A small sound classifier, trained from scratch: arch transformer, held-out accuracy 98%.
Rows from block 4 of a small sound classifier, named by matrix and row number. Rows with one number belong to one neuron. Each number is 128 + 32 x the weight over its row's rms, rounded and kept within 0 to 255. All counts start at 0. Numbers have three digits each. After the name is the row's rms in percent of the matrix's.
After each neuron's rows are labels from the 100 clips, of 14976, where the neuron reaches its highest value: "loudest band" is the band of the loudest frequency at the time of the peak; "top examples" is what is common among them. Only what is clearly more common there than usual is listed. The data: struck, bounced, scraped and rolled objects made by modal synthesis. In brackets: how many of the 100.
# fc1: MLP up (model.blocks.4.mlp.fc1.weight, 2304x384), inputs 0-76
# fc2: MLP down (model.blocks.4.mlp.fc2.weight, 384x2304, transposed), outputs 0-76

fc1.207 101:128128128128128128224128089128128128128128128169128128128025128128128128128086128095128128128128128128088159128128128128128128128128169128174128176128128091089128128128128063171128128128200069128128128128128128061161128128128078093
fc2.207 107:102128128193206255128128099128128128128128128160128113128128103128128064128128128128128128128128128128164170191128128077128128062128128128206128128128128128128128231083181158128128128128128175074128163128128052128128128091204128128
loudest band: 1000 to 2000 Hz (26); 2000 to 4000 Hz (25)
top examples: hard striker (99); rolling (92); shape: bar (44)

fc1.613 100:128068128128082128128128128128189128180128128128073128163128128128128187128128128128128128080128128128128128128128128128128128128128128128128128128187128068128180128188128128128200128074128128128128128128128128101128128128167128161
fc2.613 106:128128054128094078128128128128128084128089128128170128128128128198128128187128128128128128128128067128128128109184128090128128128128128148066128128128128128128128128128169128128178128128169128128128178128073128128128128128128196091
loudest band: 2000 to 4000 Hz (26)
top examples: scraping (75); bar (71); large (65)

fc1.734 121:128064128128167128128128128128128128079128128128128128100128128093128128164168159128224128128169128079030084128204128204128128128128184186163090128128128084128165086164128168128128181080128128072081174128167128128128128128169055128
fc2.734 154:102128152128100060128082044128128172128192128128128128128167080166128087088128128128128156128128128091099065128128071128151062128196112128128128160069047094162193128100077128128128148173128095128158094128128128147128177128128161128
loudest band: 500 to 1000 Hz (53)
top examples: striker: soft (100); scraping (69); glass-like damping (46)

fc1.218 094:088128177128128128128128060128128128174182217128092128128128080128128128128128128128128075128128128128128128128128128168128128128226162128128128162128128128128128067128128128069078128087128128128128167128071128128128191128128128128
fc2.218 092:128197128128073061128128128128200128128128128176128128128128128128128128128128128128128128128128096185128187128164128128199128190060128128080128092128128081128128061128128128128175128128128128128179128128128128128067128128128206128
loudest band: 250 to 500 Hz (47)
top examples: ring (97); hard striker (79); medium (77)

fc1.112 110:235175128128128088128089089155128084128128128128128072128128169128176128128128128128046128027128160080128174128079128128128189128128128128128199194128128128069128128128168128061187128128185128128128081128128092128128072128128079128
fc2.112 121:216178128168113128128093128128128116188105128128128128086128128128128128128113087106099128086076128128077128108072128143128194128128163128112177171086095111128128128128170040128128128249184151185090045108042066063146114128146128128
loudest band: 250 to 500 Hz (44)
top examples: one hit (95); ceramic-like damping (50)

fc1.727 107:128061128128128205128128128128128128128192080128128128088128128128128168169128128128128128074128128188184084128128128128128172091128128128170074128128128183074128177128128067128128128032128128090128128128211128128098128128128128168
fc2.727 125:128103153128128154128128101096128128128128128143141091171128128157128184128128206158170128128128128128210128128128099084128154128148128128088128128128175128085173128128051078128034071128128128128128128128128190097160163128128128128
loudest band: 2000 to 4000 Hz (28)
top examples: one hit (74); pink noise (39)

fc1.241 112:153128128128128150162128128128090099128162128128128043176128128162128180163128166128128205128128128187128079128128128128128128128219176128191128128128194176075128085172128128052128128075128128128105083075198128128128172128221128128
fc2.241 124:168128128059128169128156128068128128128147128170128128128128128128157128128128128198128128048128162171128128151128089097128128128214168102157101128079128184128128128128077128128128128128128101096199128088151161128166170026152128089
loudest band: 2000 to 4000 Hz (35)
top examples: small (96); one hit (61)

fc1.20 093:202163128128128128128128198128128045167128128128079033128128128047128128128128128128128183128128181128128128094128128128183205128128128128128128128128128128128128226182128128128167128052128128060128128128199128128090064128128128128
fc2.20 059:128128128040128128128128128128128128128128128196128128128128128079128198128188128128194128128128128186128055128128128128128128128128128071214066067128128172128128191128128128128128103013128128128128192128128255128204128128128128128
loudest band: 1000 to 2000 Hz (29)
top examples: hard striker (87); scraping (54); material: glass (39)

fc1.196 083:175128062128040195178128128071070063043128128128128060128128128128173128128128128128128128128081199213128128128128128128128128069128172128128076128128128128128177173169221128128128077128172128128128128063190128195128084128128128128
fc2.196 070:062128081085128180128128128128128128075193128166128128128128128128083196128128128128128174128028128128128128128128128087128150128016128128128128128211128128128128128128222128049172084063128128095091128128180230128128128128128128231
loudest band: 2000 to 4000 Hz (29)
top examples: steel-like damping (86); clipping (33); text has "clipped" (33)

fc1.644 103:128065128128128128128128183128128128128128128128128128128128128128128128128128128128128087128128128230128066128186168085128128128128128128128128128196128128128090128128128128068081067062128128095203128066128128180080128128066128128
fc2.644 087:186182128221128128128128128128128128128128128128087128128128128128128128128128063150128128128128074201045128128200128128098128128128128028074128128128128128128087128128128128128161128158128128128186212128088128128128128128047128128
loudest band: 2000 to 4000 Hz (28); 1000 to 2000 Hz (25)
top examples: one hit (100); clipping (36); text has "clipped" (36)

fc1.168 112:128128084128078128128200128071128025128070128128128128128128128128086128128128128128163165128128174183155157128128102153128128058128168085061128128128170128088096128173128093128081075128083128128157077000128128170128080128128179128
fc2.168 129:128149128079037128128128143073128128142128199128128128128170095128178128128052097128128128128128128128094128128075128186128128181128163128048128085128115113128151072199128081128128088128101078165128061020128176128128068155128194128
loudest band: 250 to 500 Hz (41)
top examples: one hit (60); rubber-like damping (55)

fc1.210 112:128085070128128179214128128066065080071172128128128128128128086128160167153128128165071128081128128128175067128173128128128168128128128128128128128128128185128128128128128183128077128128128128018077128128128166128153128164128128181
fc2.210 136:128088128099128128128128128128155188118128128128128070128128168128128073128169128160128152128172099128128104128128094110128128128171154128128101128128128096128128086128083162042080154128128128128179128089161184179128128128128128128
loudest band: 500 to 1000 Hz (49)
top examples: small (60); steel-like damping (57); shape: membrane (30)

fc1.127 086:205128128128128128128128128128128087128128176128128128128071128082128087128128128128128128128128169128044128128128128128128128193128128128128128070178128231066128128190128128128128128128076128128128128128174128214065128128128128128
fc2.127 063:128128128245128128128054128128128128190128128128128128188128128212128128184128061128128128128128077128128128128178128128128128079069128061128128128173191128128128128128128128128227128128128128128128184128044078128128128128128128128
loudest band: 4000 to 8000 Hz (25)
top examples: one hit (86); white noise (42)

fc1.653 105:128128060086160128128128128083061184128173186067128080182082224179128207128128128128128128094128128128128128060071128128128128159068128128128158128128128128128128070128128095128128099128128128128203048128128128128184128178128128128
fc2.653 119:128128189064167071128128105128128128128054128128227128128104171128128082168128128128128128108128128128128128178128084160128128128128165128217109099079128128044088128128128092064128128128128128203171128128170190216104193128151128128
loudest band: 2000 to 4000 Hz (27)
top examples: hard striker (96); action: scraping (54); ring (46)

fc1.425 120:128084090128128164128128158128167128167168128155128070128128128165128240128128128128128089128128171128092128128128128128069128128128061128128128128173128093128094090166128128157181128085128128086079063128128128056128203128157094128
fc2.425 151:128150128128084082128128143128094073128128162111128088128091128209128128199058128179128192152128111141128096128094097175081110128170186128128128128103128185128179128172128128128128128094128083128151086096167128090128128155210145096
loudest band: 1000 to 2000 Hz (39)
top examples: membrane (94); small (93); scraping (66)

fc1.429 111:128128128128175128128128210048128128128190178128085088128185128128128128096164128128128088128128167128072055066128189069128128163128194128128128128128128072128189128162128128156128166128128085079069077128128128128169161183097070128
fc2.429 118:128128128033066128128128104128202088128102128128146128128163128128128128128128159128128128128128128128128128128184101128128128128128128103081151097167128128128128128128128128128128128128128177128193187083128148179054107020128128032
loudest band: 2000 to 4000 Hz (34)
top examples: hard striker (93); scraping (85); ring (53)

fc1.367 093:128060187163128193128128195128128060101128128048128128128032128128128128128128128128128183128128093176128128128128128128128128128128128128201128128128242128128030183128128128128181128080207128128128128128207128188128128128128128128
fc2.367 081:128128167163128128128128128128128128182128128128128128091128128128128076128057128128128128033128128128128128128128128106128128128169128128128128190128128128128128086128167128128063192207128128128128128128128128128128128128128100128
loudest band: 4000 to 8000 Hz (61)
top examples: white noise (63); scraping (52); thin (high-pass) (33)

fc1.447 102:177179128128128128128176095062128128026128128177128128128071128128128128128128128128128128128128128128067128128169128128172167203128211128128128128128128128128224128128169071128128128128171128128128128064162128128128161071128128128
fc2.447 120:128102128128118208128074089128128128128128128128128031100049128128128156128164128157095128128128128128128128128128081128128184053128069128128077209128128182128128213128197161128128184090174179082128196128085128128128128104192128128
loudest band: 250 to 500 Hz (46)
top examples: clamped rod (54); wood-like damping (54)

fc1.133 098:128050128128071196128128128086128128128195128081128069128128128128128128128128128128128128128100128232128051128128128128128128187082128064128050089174128128128128128160128080128128128054071187128128128087170128128074128128128128128
fc2.133 104:073128128197128128128083128128128128063179128128083128216128128197112128183128187128128229128128128128128128128168035128128128053128128048128100155128070128079128143128128128128128082128128128128174179128128047095128164100128062128
loudest band: 2000 to 4000 Hz (26)
top examples: hard striker (92); clipping (55); text has "clipped" (55); action: one hit (53)

fc1.255 085:128128128128128128128128215128128128128176128128079128128128128043128128182128128128128128128128176128026128128128128223058190128128179185128128128128128128128092128128128128128128128128039128128128128128128128128084128128128128128
fc2.255 070:128128207128128128128183128128128170128037080083128177128128128070128040128128096128166128083128128128128128128202128128128128128017197128128128128056128128072128128128128128128128128128128128128128063128128128128128128128078128128
loudest band: 500 to 1000 Hz (62)
top examples: striker: soft (100); rolling (65); small (65)

fc1.431 095:128128128128128083091128128128128128128128128177128070128068128128128128052128128056128087128079210128128128128071128128128128189128128128128128170128128171128128128071128128128128095188128195128100128128128167128091128128128128128
fc2.431 086:128079128128128173060128128128244128087128128128128128128128128128128128128128128128128128128128051128128128208128128089128072087128128043128128128128128128128045128128110200128178128128095128128194128128128128128128128128128128128
loudest band: 500 to 1000 Hz (45)
top examples: large (65); scraping (57); clipping (41); text has "clipped" (41)

fc1.583 115:128093128128128172128128128128090128128128128128128128128128128128128090128169177128181168128062089128128077128128128128054178128166128128166128128128128128011128183128071128165180161128061128083031128128128128128128128128128128167
fc2.583 137:128074128066128128147128083128128128154155128128102051128128090102128192128128128168064128079128152128159128195128080128128128157182128128128073153128085173128075093128128128128128128128128155128159128077165128164088207064153128128
loudest band: 250 to 500 Hz (43)
top examples: closed tube (47); steel-like damping (42)

fc1.288 091:221128128128072128128187128128187128066128171128128128128128128128128128128128128128128128092128128175128128195128128128128128128128205128091128128212128128063128128128128128159128128128128128128128070128202128128128128128128128067
fc2.288 061:128128205128128128128069128128128128128128128128068128128128128128128128128128128089128128128128128128128128128180128128128128050128128128250128128038166210236058128128128128088128128128128128128128246128128128128128128128128071128
loudest band: 4000 to 8000 Hz (29)
top examples: steel-like damping (72); white noise (30)

fc1.124 118:128128128128052128086177089128128060128169128128128128192128128128128203128104128083128128067049164128128128128128076128128128128128128068073128128165128159092092128128170128128153128067128128128168128096128128128128128076128128128
fc2.124 136:200128128128069164128128085162128086206128089128063128128128145093128128128092081107090128073106128191067073128128128128072197084113160092128128128149128128168128128128153128113147128128128169128097087128128050096128128161128079128
loudest band: 4000 to 8000 Hz (57)
top examples: white noise (72); rubber-like damping (51)

fc1.262 095:084000128128128160128128128170128128128128161128084079128128093128128128181128190128167189128128128171128037128128061128128128184128128089163082075168128077128128187128128049128128128030163068128128087078183128128038128056170128060
fc2.262 108:073128128128128128128128062087128128128178054128195209128128171128093128128170128128128083128154128128128128128087063128128128128056128128128096128128128081082128128128128128184128084128128128160128128128165050128186189128226099128
loudest band: 2000 to 4000 Hz (28)
top examples: rubber-like damping (64); scraping (48)

fc1.272 109:128128128178128128067128078128128066128052128203128128128102092128178128193128128128128128128128128169128164128128157128177128128128128128090161128128128189088128128176169128128061128095128128128160184128128128128128128049128128128
fc2.272 148:093086128128128086168101128128099195149183128080102191128128128128128128108148128128148128128128128059099083074058128158088111128128128174205128128070048128186128128128093128128128128128108128128128070128128181069128128182128128128
loudest band: 250 to 500 Hz (40)
top examples: bouncing (79); shape: membrane (31); white noise (28)

fc1.446 088:128128070128128128128069128128128046128128178128128128128128128128173128128128057200128128128128128128128128128128128128128196128197170128128128234128128128038128128128161128128128128205201128061093194022128128128069128128128128128
fc2.446 061:063046128128065128128128128128128200047128128128128128128128072128128128128128128128128166128128128128128128128128128128205128128128128128128089128128128128128128159128128128128128128023128128128177128128179128128128128128128128128
loudest band: 250 to 500 Hz (40)
top examples: medium (63); pink noise (49)